{"horizontal_flip": false, "targets": ["layout"], "kernel_size": 3, "label_smoothing": 0.1, "residual_init": "none"}
Rows from block 2, named by matrix and row number. Rows with one number belong to one channel. Each number is 128 + 24 x the weight over its row's rms, rounded and kept within 0 to 255. All counts start at 0. Numbers have three digits each. After the name is the row's rms in percent of the matrix's.
# convs0: first 3x3 conv (model.blocks.2.convs.0.weight, 48x48x3x3), inputs 0-23, a 3x3 kernel for each
# convs1: second 3x3 conv (model.blocks.2.convs.1.weight, 48x48x3x3, transposed), outputs 0-23, a 3x3 kernel for each
convs0.3 101:135135115119118102100108103103100114124112122164135134082122105090108090083111099108121127115139132114125124142152149122132149113111120114091078116107108135122094115116118100127133087115106141134127149153136125133129137140127144118114142137130098084082126133116143147139126137135141141133140127134086120149117132141139122107143125112127129127104133138086111112082104097055088072152167180130130140134116121117142138132133160126118125142121111128133136156167155117126149114111118145139147130125107116113082109101093132139120124105098121126133089099086125152142105132120107117120127147144091119139137154164135118113125123127199188205196196206203205217
convs1.3 083:168170155150150151124121144146127128141130132143126111142137116107104109135151139107112128119108139126095137135144129158161131148126136107124115119146138111112117134145161081071091109093113144137127139125105111101119131119124117108109128154148125105121116094088156178165121128136119134130109103089108093101141133133108129142105120135134146143134141131115120113126127114160157163124114157109118127115151138145141136133132117118116123116118119148120109109092105122135124132130123136141145122110134144135128152162141105122129122106130120096095190209204203224212195213187068087094128142141095086081113124117116126129082088103122127126103080086089100113
convs0.4 095:109102130127100115139137134139139141119110142119115136161154138131102114119117138135134112145149164108133162131129112100120113118126113132156112143116138136083080146135089121121132150142121125149122134144124114132145158167137125058122136143146103110125127151133103093099113091136144104118134105104137124104129097106115102144115116109125114114124136107118109099099079072102078109119118127108128147126150157118144129161145145123144137124118123123131106122149146122127142140106121134111153124117099142154152138122118123160157124110158140107104135128132104107127132120128127128136144122101110138143108115113123079087145139116151135128124102111121122139
convs1.4 097:083107131078103107127122126131124144117119131102115107145127133158143140124126124112121120112107139107145169124143127149141143111107130118125131106108125136127125114093115152168134144113140165160132119102109157108105125111136124119136113140150163185140129108114106075105160132128155125140143165156117120158114128137101111128144119111137136139156125126090064091027043075106087141108138137155150129174149109127136119127133120125108118160155127146123112140112108131124135148131149152119103138147144157173152051063109120122127139125129127113119121111144132139154151151176124142117124118092147132127134124089106079098168126109165137135169139141129149140
convs0.5 097:092086102131151136130126125130115154151116119144128115100048065091070109136142146146107122122126159121123119114110113107114142129143161102060074131056098139142122112114097097083107132157160128137163134124110095124128103045109108124146114100106139152133126138122129114129167128114153118147147125170142126137115111126137131132158136144137107177122091136086066093117140131122142139112128133127149147117138127132132150125139134117148142122125134105111120107110130106117185169145137131109108117103112131164167109123112087112139099092137142098106103086097128124123130142126121098106124128157109107102137117131149154143116132138120126123118139139120137133
convs1.5 107:149167175150181174181189188104128126112127142108123149155130116144121112087079101127132135123127108110137117120144124125134131156143129142138160089093106134134130117091088112120126123134113126124121163152179163133164113134132125148132110068096121119117115141125115148140121101107119091108153140112137141120148142119130144135135113111124133116128121131108110122116134134122131138145138117155135135137143153154128119151108140137116144094097121137131127142163140058121176122169156168136127096114124180206161151142130090129193069113150107114111105107122106128139121146120146163125124105106151148158111088090146124120104076115138134108109104102102096102
convs0.6 101:135129153139138146146136135123100139129098145131097133090126114119106099128090084142115113115115104136148129149170151156147124117114115126164138135107102128111134135177144142155105130123139101082083107099131099098119147122127115091176129133143109124124115139109141159124141140104160123103125133144161099108159079122160127153138144109162122091145131142151102098124120149135133140146115149127121132103119118164059120141083135124137156100094115130145120103113106133084079085055077107100114141127117115086085118123128105108163148141169116121126128126129129110098164145118136090109110103134103112132155134126147137134164143122128100088122101105141140153
convs1.6 093:125142142128136137116128140126139115109116138082100143139154175167135148137167149139134120128138106123157154081130109101142123076114116118100132166163137143139130140092117130111126153143126107143173094147159111185164130130110121155160128146157099097130127113092095085055104123115093131146100162155124156122133123137130134156168173120149154139179178132121133133148138134135132143137128139101119112112121118128155142108158140107150138124122136146117095135134123156087084063054092053077166142141105084074098131174161124113132113087092135108122158138100133146137125157164122102107154127120105064135127115104140109093100091147127116118154125157117118145
convs0.7 103:131123128136111117147129120131129159116109157142118138131149151130102117150144148184145146111065163144121156147128136137112131139114115141133135131142137146142148142122087140154124132121128127127149139154114133127122110155128139110142135113112122119136130129126108115131121142107112088041115076081134134142123099109143121120132147140129023064122047093126145149106098096136137122131130136096135148119144137164139153118028092131147145133104109124164145110133107166125138144036122151129171112126128136127114113115132166128150122049153146127142125130121122130133123132138124133121139093136136134135150153125105092113120106125135121128130126143130128142
convs1.7 110:126134127118120148128093102120099087116117088127125077137111103116112137122140138174118067179074051152063100111160136130141128094133113116115150143121115109093118117091120117142171138133108107082089136126134142157132183179152097077108140154172117106128098111151109121127109112172076118157098150125134140158161112149151130159119090147086073153111121136144143109134127129140141154073088160074113137098129141131131123106150135114116142060061120170156140080073101131112111124088133123121153109111125130148133115102134126111130132086118141122112147134142128141146126140103100123126123134100095121134122123143146141124133116121103080103135120106121123135
convs0.8 108:117139136116136137125127124112116123126137143124137136173138135158129120185170139149167199127147204093122195126133134120124119115130119131149135122137144120124123119118152118117141135136142065102069073103051088118065138134110111139142138154154149151165140117143123104136077114139072115164044102166163162101163153100148136096231142174238150146204134127130131116109116114124120121122142104147168124130151106125138119088089110070104114113130127121136136134135122074135099077121095085120100105126135089106127097112131147119057121112068138115080137119106131133129135151152142130116140115117111098107141136130146122108133123104140127133128113130121109139
convs1.8 079:087111123119144129152183163176172152195219184167208187117099119121126137140118119112092133124073117122072119146163140139131133142118132108122133142138132121147143155164146141125124145105110159145179168181178180173168124153128112122126119153141156151146167149137154141149108162188121158172171193195145131110148135124134133138175095103146064107151096125123121135106127139122147158127104147084076119093094123122112095123136131113127125120115115113091107120100121115160153124167145105152146139143143119104119122095108113122152115135149125142138137146155150166160144163150112088093118091133101076134129126123138139124155171148165145167140122147153132125
convs0.9 102:119128135146140142156142145147148145128128139108104110166152145131130134158140155127119097103119117091141155096102088126136116131130122124121121106114114112106116174147143175141135176153157125154128121142143121121116115120137107101126111119136123132137134136142116135145108123131119109119140120120146140131129128141126136167151134126121123124117132160140126141133120142181176197079072061104112109146170178132136134124141135128144124135126118134128114129113093091122131131119120135125089117117128144128138153140152126117142118123146164135110132143131161167147148154134129120114118119116129132133138134122150146127152147135203180181178167168195180182
convs1.9 096:146170182137152160106093111148141140147124115128125114122134113101104115113128135138150102129171131106141130114142139147147141126103084133118126135125122137135141169156138074045052078051049134120113148135112113112118140119101146128115126131140087092110096105103159158149116097119128125138126122146131129127127133150118117150117120110141132098154146128132131140114099119139139133161151116161162136130145132122139130126120137103115137123120128174163140125099112105096117121123134113110137122112117124125126122112119138124132129120090123131132211204208185189204201227233119102080135146138104103099118136137124128124120125102097121133122109118112114132
convs0.10 099:159168135128150118119141151120113108125125100110131097130145138146124081125132142142144072145087042136125113135136140125119128143126138148129132130128141115131119137121126131117146149140108083126104087157112094127069112133112177121127135154161145137121147129142149118130102128100116165079110146073133138111142154080123136102114158099130129003141119026127137163127120128129154143132106104131077119115105141146160118197124050163144130115118146098106190108101138088146147091166109109134093107107129101120150103111120129179156111150122121161149132122129116120142116142159120128114161117109159133156127138136131130116117131146136141141123124116126137135
convs1.10 104:127103130135149127129114125081091170086105168085098149133113113122120120121118124117072128083101161106138162110123144134150163086117125166137118120137142136123132122118115121127125134122149104151152126204129150148126142127113089086148170142110100121126116099104093116126092148137114139107128118135118124130104097138106131124076111215090089209064109173157122126131113129141145137099102148082130180122147166106137114104132116114142128132136144142127113095096134141165140147163092140137064126159136145111092090110140134127096136141141112161130090136136127149154155152118104105102100122114112143107137133123140118115150110132114075121111089127109126126
convs0.11 096:135139142119097124154151117160143143152121138133112128159147145131114145105103143098140108131156108149138098128115132130115131111108121138133137109106136100061118128121164116159143103092129119115093122119108114097150136155135105079097108108169135181177137171142095115083150135122124129119123120130133104117125096122112098143134104134120079155185097123158163154114067115110099099149155139138166149118159114148129139153145142099110144133126139136148146125171134135118126098093157087105174137143133144118130139122120115120122087125151088098118130132131130136130119116113143136125134108126092117128130125130078065104139125112141140133127130135110101105
convs1.11 110:114131149106089116133126117142145095128125119130116118139102121095095132132156158134159093124143118127138123139133120143157162092092113076055083167101094172187184149149143105133117114099083136133167122102150173158181133093090125091097128124135170157155147132147137108137121129106124157107102130095118142135109151136119130146124114140141105126167131143143113123118107119133114133135128104126122097152129133113122139102127133113108127145158141136158139137126123128126118092107119120146157136103097106122137131146130125156141113142173108133159116102109105128128127144157153153147164111090144121146133110113115072097156117111128157155192188168140134143
convs0.12 103:139145134134149156137136131129112121129132130110118128098093093127099104118115111117101132149147145165165131111124130111133138139140128098096111171153114124124123098097094139157146095099100103081121108093113115125118125111100173158145139112085139167175115131138125130108148117096163161136142143138126107126130120136150148145099082111140115145165148159156139111135127122089108131108126147103132124138146124073078105130137158190164150122149148124130123098101114121090094119098089111120122133132126120128111096104096109097082117140148124156138158139128149136127160155143119115112126112090128115089152147118134138147124114119146155124151157134119145130
convs1.12 085:144148126134190189131181182131140146107126128143135126141139156163136145155149149138139158123120135116099122148157167118130132150153154113118100132149148141120130159152155137126146141126113152136115108117132067090136118108115111093108106124140137110092138122073146153110151157191108116130096099127119138145144148143120129159144126128125127137124124141138140125124130141138149152139138144138132128127146151138142127131116127112140129134129101092108114144164154152145150133112125130105133105082098098100115144147136096112115122126118137123122136144123158165141134138116160157161176172183149143146133125127180177157157174153141129123153146141137143152
convs0.13 098:152161131132111138157141139132116138130127117134139144104089086149156123139135120141126139148134133103149148124135129090112115114118101078044070118123114130113092124130135140138121110100149147147164128129127116111126144143150124113103102149149077085108110108135144168174149101114136096166178111124135132148131126151125113136139126131132130135119103146130141127088098140091117143130123136119134126142152118103095171132138112150085108122125121099108133137148123146126135138114121121146145111105119100111118116115134126107096117141129109090130130121117139135126126129134130123119137129134109158138155152139111117147152133137138125132118100103108123148
convs1.13 108:125130138117105131097102130132130128122108113159108108141163150184169137126101113125123138141127149133122133123117132147155167149127134179170161131165176076052045099124132119140140123103103154119150107106164127126129160118102132111113117122100109145163106150132132143126147138131130154157135120131122128141109116130136128107126144120113138117103132115111095103137099078137136130148114123120115125147142120129122101140119129138141126137171148136123138152133128124134115139133119137135122118131122121124137150122125126145137127135127138125128137112125140141138157142124113157145111098095135121153135125124104083108103135112137136105062055058149159164
convs0.14 103:135116128146121125128131126108145144102130119106110119161122095072105145098132152150129157094130154094126123118152119118159112108129112164144118128110084092138137142131121115127143114114130099134174103122125137115087151144167141190133160131088175121104177121114138118136096096118083082166078098146129140156111127147102119126120152140073115177091097171147125117124106113183136106106126126117150138130137125056077072042112121101122129132156126164148084123116103136157107122158112125143102106102107115115109104114091130139080107139109117115106118112117108128152126142173156125124131163146133125106166143137143148142154161140139119099130118116135126111
convs1.14 096:118109120132115094161137109129098097128121128138132146181149101120122110085107086079106128082090117094107169137150104150156117133143121126136105148196125110114119115139136128155171120139122141080080169100115135136146156153140164088075098120161139169145139141127145142100151130130167126115180114124126118130125130135122131140123116106125148114119134106110122132120121136134146165116121122127139120155146152158097069196091073157087071123119117129162135110071073105125151124128137111130142118117131147147122134085108145149151130143146104111160104111139116129140126147138119146142097103101130127107095099112083109123128106098098125130114112130158148176
convs0.15 099:133134132119125120144141162122143148126147141119141129133132121147110080144126142097130130119134099118128085147125138132098119103096101154150123122123113133130132132136175148116162110133126144137111133137053111152108142150151169150103142144157155178140130173132131151122144138102140169077154158087113118099127116064126108091111140118103158063117159068143129117140111076131121125140115150150101170145116162078100086100042000105097079138129111151116134149130109103145104137125048144115089128136145112142126119137140156131155152099113121141128130128142111111127138142133107153125120127103138115110122122124114117111121113144135155168137144128125141124
convs1.15 107:145152117106108113101115136094100151109087136123099097119097123111097131121133173149165149133143115137149092144117161132125165093086106156128102103117130124130127140142098149165105112138136100152157118153142150143171119121131070121139144137112164118135125085126092084156060105100042134139093157154125106133108088134120117143157114072162111064161107096121106128145128119159123112161149186141124135142144113046113200039099249065134218139150113137137116119132128123113121119135120142140129133136128113123130132136114119106124134108122115132135130121119154146130142155138149128136131113141081096149136129116154134133150113124125143165153158140156151104
convs0.16 100:106124125104109125147150155140148112144166119143173141122131146131145134131156152173129084147160105117161138134131123152123091147121123144102133159158130119103139107115157134146141096140141133142112137160100123150142162127119139164147143121121106110120128122139126151143114113100114133125088093092144124073123114093124116119112144074076149101078107114129132148104108154126124144116087082127122121109109121163154093125170080108145133121124121148110149162120125130134103144154119113133122124111129122109130103124141147097074107161104104140130136128135144136135149148147109132141121132143110091099131120122113106136105097156125131140117129131155147119
convs1.16 106:104120124127108108120129108140119108087113109086111129150137105120150138126136107101138093130125071164120099159139184139111131101117135133115113143145125119118142082102084100117136132138120117111113184126141155161113132167138130094109133142138115069125123085099137106104141090119116104128120135156086108166082098174088090172128118145148116124126129140114136138134096112158150133152082080168108135178114109135137121119134109129130104128136149145141106137130142156108109167122099137136118123148126104111144160150097119091092150120092172150123110118100121120131155146129135128161176149105080143148153121149133084097163138128141125093158164137133131141
convs0.17 095:127147130122114127160168154130115143136121143129146172146154142168131121108067113140147144157126138143118137129135154131138114106116099097096118153170155073045064091102122130170139110103106146132154125133159142125141109109118123109109104065125139169168133136127185171144114105114145118120133081120146146132137127106140107100130140146146119110127113117103112114114144115125129106137121123112122150126151148158131123130098130137114177119122099099109114132156147084107129145126107148118143106127130130137127147118086162122131158151148127108121129124110122128128114110112116136141142141114099088138130157133147124112134140143125131131137130114105102108
convs1.17 093:093122137081091103121123107136118138131127130117104121069058084107087138124136153125130171129100120107132121141151137133148131107121105123109132136134132134176155120136149139152127142108101127119131090113158126133124116112138111122146121162153098104113138137109149169157117108141101104134144153171148141131142142150122128102141136110121121127106097123170150162181160164133144114109109115120159124115124120122129144120126120119141129158174135118123128142137127125114143134129160145124129120116118114115105143157130120134176130105142115112121127136120119146125090117114125153152069076103099089158107107102093067088151153148119146120107127108098125143
convs0.18 102:125138151144119110167155151113123133121149148121117113126131138139143141103126122117129122095150144098139121087114130113107107108114119118153123120129155090106113206180107137172140123140167128129118122159137133107102182168126099097103156175122123139136099135108081108094148140124134123113118129129132126142143117131136126123111113139085082128102091105130123133118111115121134121117138125144172129098109081154123091117171111117136098148120110203175128134133102152159119162157117158149131160171157107118115113112110092109072126130108092092121138145140108125126125138133128114118104098107130154104095112142102104089147133107173171147134142160141136172
convs1.18 093:116119098124097106139119100115126122136144143136139134120130110121149140116108102196159105167120088144126082170139112136128125144150157130151153149085092145159154107113140122137132129115114125136107137103115166159126150139135131173169110095092150171181121122129120099096128123107147137124151143141132110125109105118133125138120095107116097102161108108093091107144162157121121113127117134132138110129128133104143151125147113087129161154177137073041051140168176146118108094100126112127141134126113107095093130151155144154148095109158087105150118112142144174172130123131158174182126088078158196187098124130124126134105119132133132133145154146132130147
convs0.19 096:089108114122117135157134111146134119132127144118100124113101091126123138113109109134150135146115125118091135118108113151148140080087083134134125130146138083073095118133140136157154090090090127118113115108135180110092126097117125116107081042123132112134168122127161146115161146162172166159155137142163149134147136131130112122160131144132115122137094084134127118146161137088094136099129122123137108110125128150152115105096150117088139133130128121124131100119116121092127106105131126108133130141129144114118123117107137097102166149098109119138126138101158164126129134112158120116135147135091098138119131123117117117120099108144143146146131126125106100
convs1.19 088:089118146061083123111113128124105111134107101122109079143137151165160136136126129107111148121103145145103130106123122194196191118113098163151145131138143090102130096120119127132086117112098103119167109137169214187158097055074117142151144144141116087106109100101129116149099096086083095069079092097144148137118131124108100111136136111131122103131132113114101080165162145123105099101110138084078103177172193132109113126122135144139141183177123120112121131130135124103121112122137118138139111114136139136153145170138152134148109135152101108130125110132106101085124140139172163142124086122121112141112095079089079098151138107160145134137138142142134122
convs0.20 106:153147143129113132141151122150146143126108130136113120128124124107078107123114129158145132136130135135142139136112145157147149106116131134121116134134132103094132123121102112116099136116120093104119160106105128153154158167136064055119135117129121143148138144121115132116124126130144127111107100106144143154123121131125118111155132120157167158087091139129128112119138130112100125145126122131150159130149143150150132126144145145142123106101115142137133136138128076075114145159160127099116088067067110127124130136118133181199104074095122109102109101094134147144129132138113104116184182167103114143151167171158137153137157126100101107143134129120128132
convs1.20 092:135153125076092104125074089135134134142105122156144115114118101098112123117121117131115112109141100106140091117107127142125135124106129117115127111119126159161143083079090135145139147141180125118117164142145168168131138124145171205161105093110096098114155121091135134139136164131113135134144161141135132099116114111118132134144123120152129132122103134093107106167165143135144148075091098121112127136127138125105136104106121103129148168166125096051113161191174092103145145160130144129085145169129192148124140119124119125152147130095182155098086105123144154133153177153097099119137141173124118151130141135101078102116118099139124096136120123139125137
convs0.21 099:115127161123089100141138120140127124132117130145127128139149128153112120136101118140124136151132151144144121155164143128109097131126136141162136114093124138053086166138128135110129147095114128153150136141135132129140183180133087040132142148158106113134139159142130134114126110123127107111112126136129129146119102137116097114119121126148104127133115132128114125130129143104096117100128143111135129126136104133156147161141158152136118121120120131140137127160180148137127144099116131116158147142123143124127133138133145158134100102147154100122115132129100104114150130128164137140147114125098132169123135146098080113117131128135130127094086097102120128
convs1.21 112:142136151134164155138143125137128132131123121141119116127103106093098130141131126111124136124120128116119119130150129165150140124108093116152139141144126100111141134112095157156120116124145139124147097121164141138130132107120110110132138109110107125130105118112100088125138137138151121118124121126116149161127136158127139112120131121147130126130131134161172156143146153164162161171120098132158132132153120133131119112133130116127130165172122139142118130147126124117110101110123094131149101101130097080107162179144142145126118129136128115129095096081127136109098105118156141103143125153092056125158126128062042084138117125143110100107089100117124136
convs0.22 095:135112121145155148153143133129127129145131121138122113101094128093153163135145122121124129125142131124130128118110125137140160151135144116103116113078099155156156148148158147090106126128139149111132131135159135129141113082135115164167118091117128143138133137127139134133148101134113110156116126133123087098130112144129119144131105130140145125142154125065051068106106123121158149099116105106126120115105101131156154135163125111135114119129131122107127115106130112104144098127164116152139120112140121153138151130132117120148155131109134120114125124123140125115137147155117146160096135146154154129093073085122172152128117113134121132122129143139115111
convs1.22 102:146114116162139149179168165138154123091143119115136132102124145112141154126138145158129145150169172121155168148122107106113127118113099144116119117108108121119115125121127128130117129124120111135145105147169133112130127119123119139115136128114113094099147139157142109130126135098135116107158136127149141081141103095134142110093103143108121131124139134175151135090104112037057055117179172091147122113170146113139131113130116115137109133129125135129119120148156101122148111148150123130130114127117149158154115107145126132151116113125129111109134128140144143144159137133139112114067067106103092093112108139091124112122136139094112134126157161152171142
convs0.23 105:115108107126135109098093096132126155134111127124093105133114080135143125143128080120120159106114151123123121074097089145152143065084060163173135115116087118133086127157130147150117095127082147138106134133113108142106121132141094144130120148115089123134108132136104097100163118088158112086120089088121124156112112132131121123116136127134127126118132124123107111140155145087089083114134153122121112149118108121152156105160111089174107114137123109147126076087077149126124157115115128118110121158142111136118108131141146166151142138147110112104098090108115093098110089073115111125116139138138140121113119126122127115092105120104107117089106132069085116
convs1.23 084:133105111089066089098077075107098104102092090114108103131117116137132122136146136117125122113116145114121148091111107215254255104145122149141136151137145153136143149138130139147143151165144141117133158133148198179187125127120147171156118119119080090098086102104075086097125123106151133123109083064137124133132105115137095106140133150132127134138151143110106108124142138130144139119115142077092105180172170147132120149127107156132138160171158156131124118105110133127104143132124137132137123130143106118133120135152128131133124120121119118121120109129080064069131116128114092091119115114083071062127110103098100107139124116126132134130141157155169178
convs0.24 098:115133134124137152137129140115151136118157131125141123143132143114117131144139119102163101089148071134115079147133099159117091122105099168115106113117143140126133155126138143139111106145119130131157095135151129133121164145123106134137132147121145144118147147123117134129106086124056065127079110124133152112111150105117126080093163173061143167127143113132132135128115116135135114133128095155120088136097087099135097084172133142145118138112132176131111151107118093164167053144135090115094145118121116102127110121134110162108089194171124142108136131121128121112151139123085111122107139124127130115133112102120130150136134152139135137130132131129126118
convs1.24 105:122120139153118134154125131104102106116127112122150139125124114139128096116125131173154122147149120133137058101104150118124164058109155105126164138120105125142133128134131118137124094111146125141097166116104154114130109120123131113124131093097128124119103082102113077097109160103133121072123101090092106187049151168084142164102144146110121121103133137131119128115156144117141141191176100147133116154124162092127113122128124137111128124125094120152149125112112190120111155092075119071085145127107091124141080121142150106073126095061147147119142139105122151142129119117125141093109136136139118104110107145108104136146139141124124133132122104136119120
convs0.25 101:145149156125101106156147126113117119103099133104085126142108098082030049090051083151087096094099119081118116123114126114103139112094143134166154149134117133085091093100129098122113133115102099115122136151108146112125157159137075064115122101145136130138150156135134144099164162150155165110123157105143132138121096128133118141174137120156107122124118157149134119101066102120137141113113119100134135121153142170133155126125153098118148109095115129144137130151113090112119112132121109133119096120134163159131143143150143168133109137097141143107146124117095083092135120120179126109124094110098141158156141144132103113146143126154126108113086093108105125
convs1.25 090:123114138135102122130114131137132172117129162134144148104051084101085129114132150108126089102144095109139161130131138175156164102119109139123099112110100133134136139131111141177130153152154138110136142112161131137166129125149123131138123110098139142122128122120149132124076140086075144105107116114117120120112117126124119153118094131123070115099085112143122128114116146123121168109110115160122125134137128141144148108125149123118132125153091095117135138121124109163134143174161166133085103110129182189133072026051125137154112122143127120083099120083113125094140117096124110132155146156144120116143130139102067072116106100129086096082053075130112140
convs0.26 101:119124128146124134136124132115143119115140130139140142121117119119100089166125087084164110066155103107125120148129146129113120123115131116139133089098112175114112136100134136130124122153149097102112084129142136140159158131132088139130136112121121146163136165172131166164109129140101151151136162132131153141112149142135143128107151111065142158105135139110117118098127128122133123123126101138155114142134127117117072115134061113114100136105125167119112132136130066098111055142131113138116102120113132125113128123110131165102112156142148146132106128145115113110165133106141143128120144133154166144113137136159141135166130109127126116095116128102112127
convs1.26 104:135159166113117139141118107108148117112131106101103119110118136132173190142133140141156132138183107129143098108119118096111106118117107126131152145101100141125121112135101127148117138154154114091066156101091140116082126118135138127118093107117135107113101086096114098088139121128145119117153115120156120109128120114100111109119138148129110144115134135142127118137141145118126138112148133157162132146151145097167160056189150070186174137109081137174148148127097117126130132145134140136120124125122120163161109097117129110106119112086144146108114141102138170155126122129125107106152107073175153103104140119111112129126112101145133133121122121130117122
convs0.27 100:111133118117132140155143133144130108157147103141157121114104139130136118145134133104137098135161096127160104114144180110125140113127114133116144165148123144132131135110156149130132153144138100144114111159120106137132116121121139139133152103142099128125111119152125124130113135106101162107112131116105125116112146113120141118104122084093178062091176100115122136146157138152134149106092100123092111115117103077126098137187088101150127114105136136096133157136138118154111159178111140155131122132115139150131156128127117110092131132090124139098136134132128125108138133113137160111153159128133146151144135108135148128161144124143123127145125121136128137
convs1.27 107:132130137129131112125142151094114132090118135095111115136138138139149135122138122128090148116078149118084150156163126124127093176128096119126137121112132112128125098131105113123091119127134135156149132151149117108135126111129116110122130123141121107112140103113159103087115167100097147058102137067181171106155155087156181094121119132144131142129123132123147141106114113111115106063121153065147160104167162120119116142127099161118101157149132120104124146177162101076119104082151124111155134098106129153174114118127110134164107097140104111124119122141146145147139126139128130113101098117124133136122119122148133116143151136129129108136138144130148149
convs0.28 104:100093096109132135132125118118109131126109113128124118148104082157161150113127124122072143142127158138158144145156128116111100136130137127123114130125137107134125115131133141122132144126140118115085124104125177124136098075128105140118132115136134128114125125135122123109118087060113081091117138119141093097123102126125138140142036047145099115134156172127098070177169145123116135091107130131135132135118124121033101125144145141145147090123146139148128117136135149070098122102141120126142135136103106105136129132129106074153169160130120121130113121145109130168099131178152122140155149122122150137113104102121118155139145146119115126124138140127128113
convs1.28 100:135130126159158135126139141113114118123066094136090075123131129140101110120119126133102106167108083139070112131132145097108116108101126126131126117130145111130134080043099098097123120162177106103117127129180098129164125126128181191163094067138090087107142148135138133135183146151085081130064104164135131130135163169151134175120130131105126166098100144126121126120134128132123132117106107095096170062112197117126130101106129094108124106122120107125121176169139139137136159115109132115122103123138134132109095133161154140123155117120145106116099089125139143149126146161137156147065094130127103108116135146107116123131147146135147134152143142132131127
convs0.29 099:135134117097117128169139121145139126142145122140157133100127140128113110122156139148108120135095099129134134118116131108122135103107121122153139166098101105141133162112130149123138138146131127152117069164141077133122130144160157151108168131124110098088136095119141106128125155138078104153042105179116121118095120112121136137128133110076127082074109129121131126113125134138128129144131135155135140153114133126116087000087105059098093137140134124126145146118135124140122085119125097121144119124138110099125127123119104111113101141062064128112155129118140127117148137126142153131150124109148147149137127129128131146155160146156150156106101118125122127
convs1.29 114:141132113120114125135112096133100105123092103138103097123147136154142150111137146097059142098068166121093170112141123123141142094123126152180145056081140169137084092120137129151145118148106125121121137114112141137149144158162135093091129144132105135140112118131152119108180088077147082129089118132135179093132160104124126137109145177094153166105158152105128145140118127123148133129105116102080104139102118186143030195125005177150054105131136133161156128114112146125122145118125132125141124140147150142126116136159133148114139159136115130122097110132133127121140141120103127116102115090118136101109108123122118105114117122130124105118133130140133136
convs0.30 104:138137141120106111137140141121122111110112128125108123150142143139120149146146152126123142061093166128106142129137147102111147125127138137122111110146151155139126133134119128169148138120111152131107110078152162117131108138115123119156129148088139123131127126126110120126144129160144093133143104145118105130099062128104079126146161155110041137126061120172141137120108135150155164109111090094120118124128119161157154061026167129100162128132137154168124122134126146117159094049144126111155116132139125137130123131106138131117067093139141095118133137140113123133146137123121134124120154137099145153132142155084078103129154125127140143125132132140131111
convs1.30 120:121124156118120132133105089136108124131114096147127114130100127126108124114123116089131115137150130135138126127120109149130118133119102116147133124132130123126109139090081143139127109134172140096070130126137128144125137173165128061059139144158147118120109123123109117131118087120117090145113100158178087056172067049143083103128147138160131149131113125125150139129138127131153131176165133134167102145165108137102128151097129131113122114098120143152123123102103136140129150145130130145136099116142149119122141133132149125136150135140121141134132135103118140143098132153143121113148112162145068105128149113104150155107096129135132151127130112125133118
convs0.31 098:126121129116107114139147138129115091130101093142120122106128166105134125096126083124143137122116110151124142109154144101171147124136103146136108103128141113142128114140133134158150156125111110147127132046078139107105130161140111108123110158172128119149112114141125119149159129131160060068133071086143141147148094106156095115118097175120059132156105093119144152119100117139135119129142111122144129120126117110155153073031137144126127153143123128158140165162133119131128119084075127125134148147112196155096126096106108126112054060104148131098134138139146124112145132125161120110127118127119115119112126149147127126127145140125143147120132126129134126
convs1.31 093:138125118098130140108101124130103128113095098140124081163162132152137125129120124120099113125121109122116113146165126162166125138161108151128109099138142153128111127118133173135142133132164083088111101109149111122120134140132074077107172116112115121130128109126123114136124060162100077158113094164131141180159134141129150129146177104137208114153183146118119136132132129132126122098084127104087112164155138146112112154065117144108093136109110119153145100120120113065067055065117071113149150109103115100146142140104096081131126069078163135111136102102136130133118128151125148157118128159099082115116101092120116127144163154117120148152132120140139132
convs0.32 099:124132136135134120125135137125137125139141132150139128124115135118131142136144159140129129121106123128088112127136117121114092100098109089064100111074075131133171139134153119094109122140135151118119134157159132146111098054103140197131120073114137107091110066085118108138127087107126087117146129163103080112131110135159137149118131128128125117155132127092100132154166130125110110127144123139127111140129146136130093117103125136121085149152132116082092145153167093075117110098104119120120124114106102090098101099120118120116159156160138111125135140149106122133123138147108124147107163144157148149106102108144152136119119145136146128122099090127121124
convs1.32 108:153135136121146187127113128123116140136132134122099120177179145164106074095057051130135108116111139098121134123127147118123129120114143174181170035042088113115118116092117108134138131141135119129150129137179136127147150141151120107103142138146129138138159150139140146115156148119118083090129121133129128120144125115148128118100107147107143151135161129125122117109116123155161163150160164120136141133112108152153110158116108148111097133126104144141148121125134169147114134103102107107119150153125127113116115122147140123119155131131124127137135131127132129123135133138096116119117106108122098106113102132110115120125142129067072097078105137187191209
convs0.33 097:115117124114103097138147145146126124121124130125113126145129134106067131102136147148139168116120154130116105116135131120128134123146155138131144089070124121091135124116105132130128126103127145137128139137142139129140180143140088067129138121113141138125132151116130152133114112155147111158139085117147138122113121119117129136116111157152094159155114119111077129070073121138166176114133113113160120109159106123157137124142161157134102146123130140134108136133127122124143089108151114131137121119121121113114125136115123157105088112121165135144100123128137156157130131120135098117132140142132112113119122144126122123121152150119109121106102125132138144
convs1.33 099:150130169153125150132120141164145124146148124151145123151162149124139140112154157126158101099127107099128122132132124136108103143118116116100145154113121149128097143109093132114109133128143140105129121101139107093133137160110152089087131072079117097128100126175116113107149117139138092113120135138115118124137137123156135103129124128130138137128112120137146140059037029101054099132131133174181141162146101127111122135121146125108133154146149126166148121129118106154165111161146139139153129142143141158121118115099119127149117127135118130125131091110124096082131124118080100125107129119130109123113143140092085095130121126117142132159180149089105118
convs0.34 097:139140161147145147156134110115132111120143134125133123100093133078144177124130133075149146109157115156172113120125155124110119121117127160149133092093130151143151149138122140124115103142144136152108113137090094136108128102110105134133119100133137129122144122115150131117112069129097079135120125153084094075092126108116138114047072122045063085101118090138130133135124119137110116127161115154158104141140113030115107108119120138179130117096088145118114121118127133130097138143095173153106128148116094098125148163151109140124138097085134124089130141136136143137158157148085090096082132117109097073128135137113121123115136154135127136139145154126129139
convs1.34 100:150143132125137162110112129128120120098115086120114083143142103130092076109129107152157118122141091108123089147119123128111115107124087129100121156165149109112116146121099117124103115145149154137097153118116120080143114121109160191160155108111124103118135105108136117091135124100120089072125083102113088167142130158143118131177118075170095092159091089140118120145170134137132139160130111134110119127082085130134091157109134161103116121100109125156151118123125091139156121152129123159152151174161118077093142147134115137158115153156101112120115109092153135120098136139117123109122172161110070087121111105120120107130118128110106093125130082136109087